Weights of a small multi-label audio tagger.
Data: trained on synthesised imitations of 52 everyday sounds, one a clip, 39062 training examples, 99.6 epochs.
Rows from block 9 of a small multi-label audio tagger, named by matrix and row number. Rows with one number belong to one channel. Each number is 500 + 50 x the weight over its row's rms, rounded and kept within 0 to 999. All counts start at 0. Numbers have three digits each.
Before each channel's rows are labels from the 100 clips, of 14848, where the channel reaches its highest value: "responds to" is what is common among them. Only what is clearly more common there than usual is listed. The data: synthesised imitations of 52 everyday sounds, one a clip. In brackets: how many of the 100.
# convs1: first pointwise conv (model.blocks.9.convs.1.weight, 192x192x1), inputs 96-191
# convs3: second pointwise conv (model.blocks.9.convs.3.weight, 192x192x1, transposed), outputs 96-191

responds to: church bell (42); signals (42)
convs1.75:483514591485489477564472564584547527505465528603571383553505478437442512519506477414481423491442527475498461500458460423576490468454520495520483502598571536473426522469448379476482541500452526471526453460432497431493413572547570488451575518425555446495499513526545497586534610452455434494
convs3.75:472531471455568409487445489450493489554529473369483488470483515559488527492479478469489555501436473490527533512518556599439433538466491486537458636542433507501489383470488403434584513516549497560504526578508524547431568449502479450392514520526549492488383423378383492518483456438545548555

responds to: nature (41); thunder (36); clipping (25); text has "clipped" (25)
convs1.37:434461436465485527417415572461546441594497488518351576572597429520530491599562545539516419504511574580503558512474503556512578394503513513483491469483587582502585552521507498494506554476518407506493519446553601559455451509515485562433480471491490541448528457487416474510582440496403551539
convs3.37:500506507544546554552440531535537555455578470523453506494473554494514499445474566429528494518560417526513519633444363498460504449568527503449527532413534417491568527566568564535405584553591486489497494563452600437507495600539470537513524482576496462459478539538528526532491580509545517420

responds to: household (61); zipper (58)
convs1.94:523410561487571440461523595557468498519456459548448381544524467438477588511494557529574460467404527511485509402427453520604546459449518469482415444473466590479470404577550544512562464556503533467515462550649463554495551464443508444521566414534475438519522455583523484546478510452514539546
convs3.94:488595506467456486535502550553532556541470582583492398364437477541483518514516488535456499503433525523471424539561552452478432430437578492476650451383554567526585535608555457462583529575465512511550540474406541475475526574518528560507468525485514551411541485516511556486494496515518518533

responds to: household (72); glass breaking (32)
convs1.182:412511422495477540457427531535583578461464531553519530517519573445489446484453453489396579489465517505450506526505503408473552531458609416499462457419469471543504413470488490500632526518484600480552536529484388485587552443472502533507518562565504452510505497512586449454462532507536534541
convs3.182:527502534492418600492466527573518569547495542468502422422457505466426465485543499504512495503532560422475466477402586382397497531535634495455593518468583503518562454590585544453434500560556534431503456558507442490494461526528551582527567477556505503513458464497610510493529566538538567453

responds to: machines and effects (70); car passing (50)
convs1.35:495557508450454502488441414470468461481533430476456465452540445531481476485480459506497486499432595411443545489370455419468444655487382493513512538497486478485507494415510504453591503455495457573507513544487544462453506497471443529381430555439504416472490557491427542440532499523529531422
convs3.35:554562536512523574531482510492510479574506480481462516542451419563522540474469544443554508552497459446509517569477490574485573500523550488474528571496486560506553600561577566502551529624553436454587503531490453509444487593516551580485493508541434506501521475581570598503554506530507500462

responds to: household (46); clock ticking (41)
convs1.63:522467492525550520574473482552436487520445485509457515471539452504429509512483517457518476492525573545524494455630345519542456608523476456488500542477475468488446532448591530429532528513478522520545548566606465479530505462536497425534495620472584532465563529511471498485481567513542515560
convs3.63:502554580427535485553519493567455540494548518584479503427553464491575530540490530593442473450510511581524515440487473514520450533447373493528592468458567596459489484522556529430492426440516540458505572454487475542533479499433522545502487432473400469622461548534453516576466500439452511478

responds to: signals (32); car horn (26)
convs1.142:491464554512523568516490402528351593540478447485492542451505506522500445541583524552483533447598394466567502511311466419543427635428379475495519492579511403546485494499505528554440568574499530501440589600514487534486488564588516582473548615510567484503424524485514537529367591488473486535
convs3.142:554522478518537594489466477516581498555486494474496584509466455484399489480418512463473491535447474491432517574522545554456512454526620474413526463477548354444533452461499522405519573551544424550526527466454517492486549554564465418512487542507505572470553586416502434463531531472504535577

responds to: mains hum (30)
convs1.166:508441526529466532484450444443525421449449537534492493527510508463487454473535497543487417516358529542534547439643413528522515445478587472538529480501511401537476515464544505522524468461479446510475418501669404473498556446465564521522533512600543475542490457534476399438457477499530559549
convs3.166:393495478523519435435541468505520440495563478438503598515506457456528514508388560545586450525573470578467609450508461575440536466556490494499456494469514457448421516508561556504441463556547502517485551561496476538552465437451453446528515543442419562508471484435433428540452501560469489435

responds to: household (40)
convs1.181:547558533551472433521550506510513451442476441527561549437430430545464525385510543430422445581413443424437481486459485508471513516431527523578463493596476479460462513492398657420461553444448451459541472503546509574586434490505467483502545499456481533507552533470542424459506481620571486462
convs3.181:414460537571485452413407433474554472454391444518394468459509509420488461400525385466477464491446468420510577491526593470518495536393493522549504559532448518441524471430510470466522473519511531564427483606516594491468485499610468580556546534450478478524546530491463414475523575444531534496

responds to: mains hum (55)
convs1.58:462457579526496450503472395497439513516486515504395543582501492456494523489405469530515495492457461532439499530454493494428490496580489497532505469422574642435510546572517477511517407505491476432497534563564453495464576527591493523457518402529483556461496533533460526572381407506475499495
convs3.58:444494463528502518628466583531457526453515481542398471525555488552626561483538497443609525428460460477547487543433493443457492531534491523541409491521458457555462461516497541542464466528488417354536474520542437468518563464431562467517568556535428538544548589501492524561517485463498475442

responds to: household (40)
convs1.97:515510555475509459553576426457489374390484497544426562435549516532513544489518468444490494498505517538514453521512512541520521519496508523582522508477442517415506555421451522570383464453495457415530501530478505557609395506539455518562454587434552485523531474461508534588446534496464503456
convs3.97:473513498506497472484435480506560513514471458481492489412464512506471529519544391519493475515546534425547621559423561436502490495491435476523507489544454487546518552543521596557465515504508534479517500467494541425556605555533484541464500475526473443456523504546429517554487577478459317433

responds to: clipping (41); text has "clipped" (41); whoosh (26)
convs1.0:459558524501605530558435452486528558510525458482538538480476562559487557577499561441525505576589502425396406477477496483463538540511503563496501414424437520478388470474519540585535399503461657485417500478469522543565492499452598481552511508449472451413426542428403503476486417521452453496
convs3.0:424456436482431450490599479567439527384503466523611510534563474472489418506497473516478481393420533472512478426493479525496475512515485480518480473478460458558401403475358418559521513370448493513483509444523517450547492397498372477505470422546492473523518518458454386487503442480506518512

responds to: animals (49); bird chirping (39)
convs1.92:483483504492466565483460474470551612463493403539465489544569521500485461449498537557534516462545404554365440464579516490538467533463477700518451407499469588535423373374463500480520556478451487542522534430488476483498512551544504506562582447543474471593448496496553475511461406533561457549
convs3.92:479537569463521470550476491467519483512410418430491376477478485503494489471431432483514444499435451549492473435509492452405458570480482436409476419504428521500516474457508500435466484422459577456360483506563450571486498408466485456385547435476455455562355571546467459403464465543505536452

responds to: household (46); zipper (26)
convs1.170:458475574519478488504543538515565546484532462566503507452564412519468400551454595535449554558451479460411525541598529358513434482441447438498517392529464545407520477461514588436515520536495498545363478464554427526559396490470476483421616443522500471517505479486576602519483539537530543561
convs3.170:462446442477385451548511447565492484410477475472563554535536559486416472486520489457510461451435531557448558489548548512496478522446497543477420491429493470505366386441438449484512496410523440485416522516529467447493512489460517521520464430548507420495527511431486427475409446462467490535

responds to: signals (69); car horn (47)
convs1.65:466499501535476512480458526518567558495512388485541481414546468597507516510488488553507407500539532431402412495455505520550437542469520519469467585561532482500537544587451566535492473466502441489477578468542408468522397499485515476477585520463488436494470556477465494547511508566478445485
convs3.65:488513463524593515532572547492429545612539569592561564618466466511571491482436582560460600580530593500516403532472494507497573532545518516466508491507489443589529470561495484501480476490459480480562447566446394474572509469419535393581420513522475549472463481533543582507424462493499577503

responds to: thunder (65); nature (65)
convs1.112:505572453529520527563576458451476493500461541543506525486508455391506528543495500443493511659481491426527471480373477568461523447477591510457560439560484515537454591434524485459466467503502481504550494456568525516450528562437543505597490476399614470544552494530301394480515512435445494547
convs3.112:518562479509529519536574460558441417529469565550467484443500493505543496616418559489554533553483510533442474474536477537601495512454448538596514371584484574494519526532490493581561469482414505624541446413499485534547485445525568527599543493395534525437481630563447554539540528450468574530

responds to: machines and effects (96); laser zap (93)
convs1.188:491380490492454524463552440484430481491509577504509492491485543474530527507472520484576512460434507566484513468495444561600568465475545569533385491464518490505454381540529492649456415545482510450462494487579456543451473526559414560525539477577435467498428492556531391380445481443421490475
convs3.188:523464587444539502574491480556579451473535530568533513461442544437448512532607460589472444581537527509545518479582496459475420469465476508538540504533500546527597580585497543466519558530434536587523575466567517557537534507534536510533426503459573513376579520604506510528506420565573541492

responds to: people (77); chatter (38)
convs1.49:496483472530552442547491519512418559463626530540446476572517475470528514498481475388459483545502501501537405533449506582502516413584527461569472566461468482447553510525554521575567456522488656483495552467540538548462434453485453590596482542447510507532578476542483456442404439531448445470
convs3.49:509545647468524429523543551469513537496532507546479523564524563481480449517515496587613521470536507490559486479532540509592606543504612492496557508513506541432545513456457443472537565581519472513447507490563494479547568484530491466467457552512456508621563500449523490424624551550607472451

responds to: mains hum (73); muffled (low-pass) (37)
convs1.185:576459513480370483496528501502414520555455492519505430535471527474468553496529471402481578476471550542538463517510477476594471535380539531529481444487532541412500502417533503517471424585508475418442420505537511522437511520473497458401434512518499546467551510527441546491559481491533526493
convs3.185:465479488489539513514541480597502530534505583515519424480580582437542578539531477613603483530484449510478466431497391460475496592563541512524533466528560467424494487518558523509473476466509463480543485531491484590511501426484516577510518525581499470570528452534509432558447529489534456578

responds to: machines and effects (73); whoosh (64)
convs1.47:425508533494532565573583417554445463540473396545469505512481430503567503491480573471512547429469515514474577467512494493514501500519595545464474494526474532474456532472450466532535434508484438508423455531484599600493476573494472409464482479488482551440542461578495448515469573514442617524
convs3.47:583557583549600562482411493444604460647463472459436507500423479563544530511467530508509568547471507532532504496454542507463472521516485513463545590505477511433610580476635486422504422620516564540578539518516489568515473538578530471515579551524507555503432487541481594507544519516485498479

responds to: white noise (54)
convs1.41:397463517487517570509526446460443475571471501485496576492563487465522517454463462542475496452546543579485486524537402443518473569495497515550401491501510498514592543501517460443424493546481426462466562539554439530481532487538521513488608427557465559485509520562480456504535502573588495482
convs3.41:438536490571533555382496597532489484525560500542560579569512544522530502523458529606536482440531506471427456508509435540531492528539479511450495524466508504475526517466537485458419486465430432511426527485505493489591467486576603504506540429573468517572535490551494522487416580513555457510

responds to: reverberation (67); text has "room" (67); text has "reverberant" (67); thin (high-pass) (35)
convs1.167:507494535472483370475428550512567506497509517476472450509520455485435612542493470548524459439557600539490489501451407452516516553459498545508496522496518485526540448443426409499492477598482518484519461540493537434474552486543501566520559498572447493443614484471573574455414551499460476450
convs3.167:517514453432507502573529467356418458451393539517424529448494517493532483508470464491501443470500565592517556461530579518493455508567478405601510473438554520504452493472532465488475520530438493488474453522583497521464588408523482488554477487399464551535492596481398478529531576457417452505

responds to: white noise (47)
convs1.19:503557577492543385522507528449490492541578564541484470502536432464432526483432506525471605471495554500508459463510550562559570482500518532627492445494532505522564553558521472470472427565570512519519492506495533433475481550530459506452549507491474521358541519452509575561495467467433469473
convs3.19:453498451509507458447503474417548499539477544424510548505516468554491426569430510569576380480552466462527490446507453479448544572529582391480552456406513458438503580495573505478473426571513494563475511495489555503442337508536487521493493469490447426475470483452497443470567565438497587549

responds to: household (57); glass breaking (33)
convs1.104:403512483487493510507349516548482514485378422483392467529567498475471436501537575517539600540505545547500525495473435506521540517502527552569540535566531477423500580634466436491483523531475579471556518618520479511506431473536462486546521550475565431445463522413521469595444499520533483570
convs3.104:495575533592560499505545470415372522550496544523469518568540377558524539506493564518481491543517519485558524467504487519501514537526521487540576485554511469540572555597492536595619452561460485557572442540445445557478533521450448364571517540489471556523516520613543577510541496552479496444

responds to: signals (35)
convs1.86:466461515467526524505496406494545539489462478532572489499492444515490486531459449469348492502515525456535449558501561494493632497462565461499444538500512514404497524416459552428568605522553438478536521481446484496545521449542633466424584444572573470397446460478576575541496597513502502562
convs3.86:547636612449464463502538534500453443518431562525453550498481577516497525466569428470530522552578576520529492510445558555545462479410482559449551622443434458551484518574546597490583573584553508538465562525513542477499508461556564588487514579509456556549436431460509538541449583513476473594

responds to: animals (47); frog croaking (40)
convs1.133:495509512532440593468560522509636428485491505495628516395494561570546472529620411488481540431502504559585445525487406453505473508366462530528461456445480538552487565376468477429565483541466510486522510515486583404549475417481500513486432527517448475521514520440548565587561513492415430482
convs3.133:486466481514442490552487493504508440473471567565534478511433537594416494507496536420582560505583474469538526544480531573491536433457447448558454555582598524500519573481491469435551489489535524496512459511378542464448459454400471483583512504493604533509594529573556460491448464581541508429

responds to: clipping (97); text has "clipped" (97)
convs1.102:492510494656582473429508482504411507584441517477465443462478464685485458500536483528579448549510496475519533480505491517483474490419457462563495537429500430459495563481521468533539442480543480480506626563447573467522519512499496523378476404463494552559427590615484436460496463507421548541
convs3.102:538552532480482515548541433413542511471478636512505517481512541577538491575483459556413475485556548558542521477564522477508494508599456494575560477503466513534513475543472530530585452492516464490605401533521536507572535424497481501501545537484589516552525469512470530559498550608416441439

responds to: signals (52); car horn (51)
convs1.179:530489407522496596515582491412504483482490387509438504482438463564493529544509498640520485458505413530431593407495572599491387532487544536426569466492490543500474578330518462526462592477490567529474446512401556446497477505520497548501480479489497530484488497532510546457566533496537495533
convs3.179:478577512445418475465546481553484539476463488497482420517546519489513417582516473447578451461463445462503504497545501441518448496544507470447431454467518535480414449393449532540400573399497443506412510451552512513456517490489440499497477468473496481487530526545521384463404447490551469502

responds to: reverberation (69); text has "room" (69); text has "reverberant" (69); clipping (30)
convs1.27:456483421464412601498464478478504515580489437459529524567533448561522482491568481470584559500546622505547460548523556472533473514494500495527546544466471464461419479370457408502416551475567617484489516426471421529575582645501447472451472525566484455496366590481562484406545565559460431567
convs3.27:485475525537587566523459453477588497568508569588491581444455524444496440539479518501530526555516444547489491543595419545567581459540426555500535555570545487468545547456439482511506436517469461583552509414560532535427497503503545498489504506513486495444511482422528525497418491422569481485

responds to: mains hum (60)
convs1.117:465528488561528411456480490521470603458495501513522493531456457479490559447512506498607431490484481647437513415474550482504444573395520526559481521496570480567516544535514503531550496532478533497477549533454481441491492461411523530593489357472499494457464486549467469522471458512552492518
convs3.117:475434419514462495482461420413469494480465478455579475493452456397444501496479458539458491498429458406395489495403547467389403439424538480439448530469516430562452431464580527423447495489486511480459479590434533437450478491525499365534453558458496491437578499431445514394479462544519521532

responds to: thin (high-pass) (66); pink noise (45)
convs1.141:485533525433559546563523489534430535589406549554400483476472513463463577440382506587516579566545518492491499472498513554504558474529492505502524456567544580494429572491623421541482494436578540483478533470568508533445512543504423497408539374497467557365523500582475483466470482498472544518
convs3.141:493501518531529518435581507533553463577482458441507505471543464506527520550537463566425487479541563600505511449585463400473452494526571481508543516517546537478596460476582424488480509493571499485492522488592593506466550476446490528469449386518662506461517487416535425510570493440517487573

responds to: animals (60); mooing (43)
convs1.134:466480427513545534549484532581593515492466498528483494505587422445480551519566459530453487506455507531517460445527491484479475506371493558588390434594591472533475460517532405451525563469516492428541409506455461486460543579462563424511564490553466476528475529471509442480615501521461462538
convs3.134:541526548513492433549546481498522435509365554494528541518534485471500492508480533598522472555559426513519504499530438436545509399489435448464544411407588561449494558512477633488405454557498496511496570440433481508487424539472550511539502462461445542504548502484571473490532476482394495561

responds to: church bell (35); doorbell (31)
convs1.91:451525493500489509487410576516556380484506500573498462508540557499523527531498536551593453457448446443499523519389535516443544535556455494516500465472570472489541444504532429473410495587522454567490530518548404559427532613499519492572469530555541559557497465433435400478468474496465468402
convs3.91:516504513454480498515486495352421408457533487532564455434470598445455534519533518578533463468398529459484566540511389553525464488484471458486574429516506548521454538421526559592574491521444322444520533526475337467491547484465554440548560549488504458492532502520551454487516508545506429506

responds to: signals (68); church bell (62)
convs1.163:411475541522522483559528517589499546493502455496573452532441410495523487481493537547439487452428477394498514479527496554396537468494497412556456365508572485540495448530506496464440532480473437461522521570510450505464454486575527454518482550432434498460524567509654471513453526511404489475
convs3.163:367477485524489436427523488424515501391482465487471564469525613479497517454552446485478409543512472508480543527522530536512451419459502381542471451559436586549433501458491416488546517480485475556448423481514533486599593522533462567478564511513545462483479585458390476449473498491519429505

responds to: white noise (67); thin (high-pass) (43)
convs1.11:522553485464517521496460615553497549490516511461449467514515485450487577468467512507496596465534499576475504451685482448534564433505483504534470470555513556507542472400553537443509525551524462513533461432514386540407597542480484464511375453501528572597579543484574473564511437460498526566
convs3.11:480527600480491588508518540455527445510491468493512519505535538540508577568431528539492493439546551574496544472480433497485495428568499491494464514583423507514487508534461410527442467544545533432530619472553464605551494489434523529499536475549505590467391555508523472570546395568572543514

responds to: white noise (74); machines and effects (54)
convs1.116:546517451438585504579503469535483513521549556616576552563493384490495546301503494431537510467517517530452479534501610464497536452461496522583456460556546502477503511517423475557489605524480599413565467477529540559496455477508541508499536537493494594507454383495503486444473482467472500545
convs3.116:470559554549484560481496536557489504467476482461540495445508550534561448673458490529546485484445519581466452495524540505494550521463513520529446505481568583561490496513485542522540513494553487526555471482535522509472476492476473466443478423557545439535561555526501467548584486497481512640

responds to: thin (high-pass) (56)
convs1.64:466464471523494498453488458504472533540506520453443453491561455516453562506478494449580486453516505520596600507525506463536576486403420519599546524459487484500484412522505385478507460477333534519573512537519563470498452491552482487479527520481499492421519475499566494411461545397533491431
convs3.64:451422521377473483485516480526451437473536482518479443523405458417434417472400507500503495444429486475440483466689452491562452520461525401568443454388514484520481451507505483523467522511590442611436480503516545526448460382444511489513439402461400414496526528400449497452504458464512541489

responds to: people (67); crying baby (54)
convs1.153:555475528500505450435494516568491506492461508479523434505468455427520449466479509607567594470495507439498489556517399565546437418484534552487488411582379411453516455498554526548560464539498511472481549473493540580411408540476491467542482457477542513547459570547568462458477475364563472441
convs3.153:553530574499448440463429527565519485631541457522464446470559477455555527544443468528445421497505382510537474490441592562506537481454493541430539551474572546414509474492489551462517478523508524525483495527489508538431427535586472498453521486391433519485531516509456468431522547416480564552

responds to: laser zap (57); beeping (27)
convs1.89:533520533494572501434610550502507469458450428507440516485500473497620461523556532475612462532453490549504573505548565507577485571493492501539509448501470520448532580420532502465503567492451493491517561453556528538526490608523407506407486502512519514546511537495495466546376514501421439513
convs3.89:526565499558454539405492513510607491589424485419427466484495497482532432625430448537533497427476507477497527462531560456510521509556539466483397578485409480604512444457490460412494480454454489463464527474509532487422533541491502456410507416561469425451441519535434522458558535495451474547

responds to: white noise (81); thin (high-pass) (50)
convs1.180:493478534450549540461509598409558504472392513475504474572565453488493562459458587510533479539437549603483521410677437461545475450500597495504403416543532537564452469483519492469558466379613447527465462468561456485500481504578532475563613362480534524477495500516509493540510436438496464563
convs3.180:472436469504485498489451459442501464524468466483530412484431457443458502559500437567425464551485457361401432503479536502431450535444445495421486512473548457586565517465489497424437539516426541573536495477403513427443520442503475383485448533505484467395590444471479485404489537441524496586

responds to: machines and effects (50); electric buzz (38)
convs1.36:512557424462532527500426587548436550482495501489453430592470509535491466501460466450427597410445436543534484510517420465505517401539531412519518604549502516468468478480486539403529514600537395482519553571531467436556487496491515433410423472448497478474579538507590500553495450489427533535
convs3.36:524545531578652522459501486475530432482387503455553515518482574541494543549532470516462540512494479435539532531471517477447529524515458610503489559556501534530520496533498466482517540592572513482424462525529571516462499541489508513470580483584557525550453422463532484532457561509435467555

responds to: mains hum (89)
convs1.24:451468493503544546525465391454583479516416529507518546444499466522481535507479466560657514508488485502536466512461462514558514542589500507436481479515475415520441460415510478571571431546529542376519493561515499512451541552608460454552489532480497516492463543473537574490502512435459505567
convs3.24:461413445443431443426442492411496489502503402400561470442422428417486462465476433501442410527443457487414541506517481440414492429433442511407465446434516419485503501464521515448454579480443534529475493420414468502446455513496438489463460469471467410427601506523472521432436462458477445478

responds to: rumble (92)
convs1.1:576481421467529459517506508490553486520542496422490527516521493425443537410490474429484504466478421538482495530510528537505549462516448524457564480399479479474444551508544522502512425507556672465509423537501501537491459452486473578532558469520540577512550566533500455433539654522499455517
convs3.1:461479482534557408480470465493467525493555476504460473519440481520542494446493510428469528530480497426536554566418517603517498548525453490400500491437520486494406498514500587545503491469511473534469497539407443535441497495549476435540487479392396523570486522538472487523483466558459515489

responds to: machines and effects (44); whoosh (32)
convs1.40:426552488480379478514499486454518468495421502507600423462502561459470494460500537512467474581442477544478425525502575452497573524493509478453440502427433514441467577493459460547470476579514480551447493449483526535427471476561561552527489552485507457447564409532530438477535481556505563445
convs3.40:441426476524502451516534528534365576466501461452572508456430442472418492476546475475482485522505604490435419470517526530420471500464515440503422563441522403581450431503484422479507517452400501494545475543541444422463559450500420485572464471536456515461486460385420477576572382487548510573

responds to: signals (79); church bell (44)
convs1.130:449493505512503535544472523474506477508607518509480499507545556485500531524454487441436550508443329504461535489471502523531472508538480506447505523447497544491501526457514447550536469525504546471491447374443395464511535461553527488568501481559443553494547510511499346490458482553543546555
convs3.130:554549502453583527505487508486491472458567476407464552493484568560525519421581513479526455543384503461471527540509411532495457498532524462468568571442491554444523491472517527552640511575469343518460509532526532612569555602517482487583536537482498479454550495490517409457470537511510456495

responds to: signals (73); beeping (61); thin (high-pass) (42)
convs1.135:488478522433463498464493459426469541565489628524558531542588463444439591509496502501525516521519439471573597380476461497405619498571503518572425461548397543514482466616489460500458547488489601446486470512510512443507535479563482487479498491514471482545448482602530513478556480466495530475
convs3.135:461519441477460534512554557485504464489472407439532425457464553522490518435523470561507354478512491529511521470576403469567467472521457468545521533411434554553392507457444460516442491421486532464506500509569408529515436540527490625480532489486546485502550531461518474518470402528519497518

responds to: machines and effects (50); animals (38); whoosh (28)
convs1.55:480389438491549549556538674569496447519481471545489484516541506484547593475493405439507486543567543489493577420633514465496467459523597453438433582523481547510602499531500510523545530437467514508508422505537413487460482479559464505488512444474477562415581589583494493519480498510514487493
convs3.55:478512450531578534552465518559534505592447520457528499504562583545497496453536419480525544623563544529476532449637437448544522559513517525476559483609514539509460498586497473539557417501514577439519510500485557468476572559477614535506457548530480429460511486631595556541408528526602535537

responds to: laser zap (37); spray hiss (36)
convs1.147:474383519553481552570554563505482519518531492597458382372565480484592466517500529418532499545587570549456471451410441496399488500517518529476450475488490527531459501522459560534483535546429469433525587486555555588469480500457546477443494532405483500563445491492523484361493518465415507497
convs3.147:511475499477537509479523444495522468496542552456474618523470539499482488392543548443452506521558462518531491536557510632588531443492462546541501570511545521548445461524531525498536542471584542491526545548452620490534544542549536501482426564461497460519494426518510578526436484597544520505

responds to: white noise (44); nature (32)
convs1.159:432645569525498457510502517556460569531494524543502479495419462477387580475482531479455538412433495518452479480512513503464516550552569461518518513474515463500564488620551553506563508531452513466473587505524517486558543427542483506494506475494504497510568444450476606428449499419501475475
convs3.159:488547534427524522505533529419534526579514649513544523519468615434412535504498517494399616477545583482534495529514555545528414508504583490417516488534510544512509412530493471500498535438503536430540493584468517461513541487524469499495499522519492463499479551497501472450436501559610496550

responds to: thin (high-pass) (49)
convs1.110:533480512511521488447499521534536507513455497480500496573522457484482489475582465609551447595586486584509465442600501501530445561438435445464517490515423524531472500446481366425431547458443545519441559495470493468475477509601408503539389484534563597514425469527575489522439536464433522395
convs3.110:611430452463498550425457555552527517481475491598474555435521551455461514558546476569476447542511471575513467395528472507540480526441428485544470541490552565458564414508526470582552484526431534511531488463492550600381604517548495498492463499561498482424478515445498503558516471402568491547

responds to: animals (66); frog croaking (30)
convs1.101:564486578525424589483467554581455554488473537509521337527464511471521539484529532540504639343454529511536450459456433496495584552537464527529500581499531503499425409649544513582496515535423544498424591501550477559388543474445482489521468505478504499489512528459428528547499505468506504550
convs3.101:416482533504485434456441535529404492491603445550498447452554491437501457499383547585513443411475401532491504469420479509486531439511475477472534496411514449448463451475398550522441474456551494588437580487471530549378453483505480506472522442403417555495496482508438481451515493347498539484

responds to: people (39); snoring (33); mooing (26)
convs1.61:469466427512544524532427409496517494384467459490436429558545459505541497532557496527546532424623533511555542470494475497469496571397555506485537492467520487587464465411538517559522575588497581539497447476552576500560483583545513533513485444506532575455504550543454496493481419524457532451
convs3.61:508484525371482434494598588515444500390476507528601487507518460438464486492548442503486519430417506496458424443504529493575499456467512518482470469448488475471470420407431541532480580391444463549413493448561479488493474410405452461475505432482532509574504490438502397521516452499513501588

responds to: thin (high-pass) (28)
convs1.80:435602565493491565527516486506440500434495490533562489459451422486567413524530512457521504525484587517507461421532581554543599493586481495523479439532579500468554448495456450426491515483437463430536397431478498474470517492443471507432551527612508519446535562407519536529557543492436476489
convs3.80:478532485482446488452463537507526487508563459383548516400535504384513506422434455538558444517488468526554581521555531495503397503436438504507435589427570520543463527527503500465419520497503528549502565540498557548534479598512513533477529494496500497528522444497521495434386532462455353538

responds to: church bell (57); signals (57)
convs1.45:531542534476551448503478500536461528496537519450539451509489529435487410538488472576443462475441503486491396436453416517515465568480504518541458437477556532619581483493460611509561466605548527461536456502516471458576522464504591495471447483502574423458503550482524542554475536515436498437
convs3.45:498525559466475495428465517427529401511418462459415469389499470528510544522369423594444456446421470500490582410521551490504415440467499519465492533463480549331448495464555547489513508571438459501440556467501536546438447493578459539468560548470469421489425489488397492466496562451511435584

responds to: nature (33)
convs1.155:508446515507530511589551550382446592480550522457503528510552427487535501431496548523543444606502572482471526547485413574447549501499471545514495426504496523475507483538501495538496500463424560478475427540564561577494495541541511461529471500504348559513434556509552327371575526528595598467
convs3.155:461525558561537607507488425519535600571525581471396502497470466527526565550538567495497540449495641491417431515483391504482517532524475512495501505519506442410602449459546517482519457544478427529545447554444585441556507490560512509473500536539584405487563449533589397404536552538492586594

responds to: rumble (36); people (36); clipping (33); text has "clipped" (33)
convs1.131:503512536487568442445547520506425431440401564486553443489523455403491533454544435489530516558529510561520489403558462569532521519503486435540491464586416517565497476565609541560471473440587538509539487542531382464485537468493549519485507567530453439495488491516427528552480488509512479442
convs3.131:539428464513454534497527505504508520434519431537520455490516562462513475524470503545538494524452501518587508498546362425525510469520498455502448541395452515547466468459364491580487540434445438416481599520576472472508480538441409527471463428571535459585505536485511565574582463535537532495

responds to: nature (42); water drop (39)
convs1.105:430434593519509564483463542435525544600487593467497456548524608500521526507456407539441583403469552547463539570405446536518534527549564571551458493490519500478505525587467580499460409515537479485502571498502444440447549469526480508420450475518522485520487463491541495421506486432524496449
convs3.105:459435486501506549529521563508458603462536478468444514520561431482541510467459493462567446357434470437499468471475478418471525522559445489601518474502480453492465409563593503479446540627497436415510510495582481411489558462485468494435520446542448543554432569438513514456487517443563523504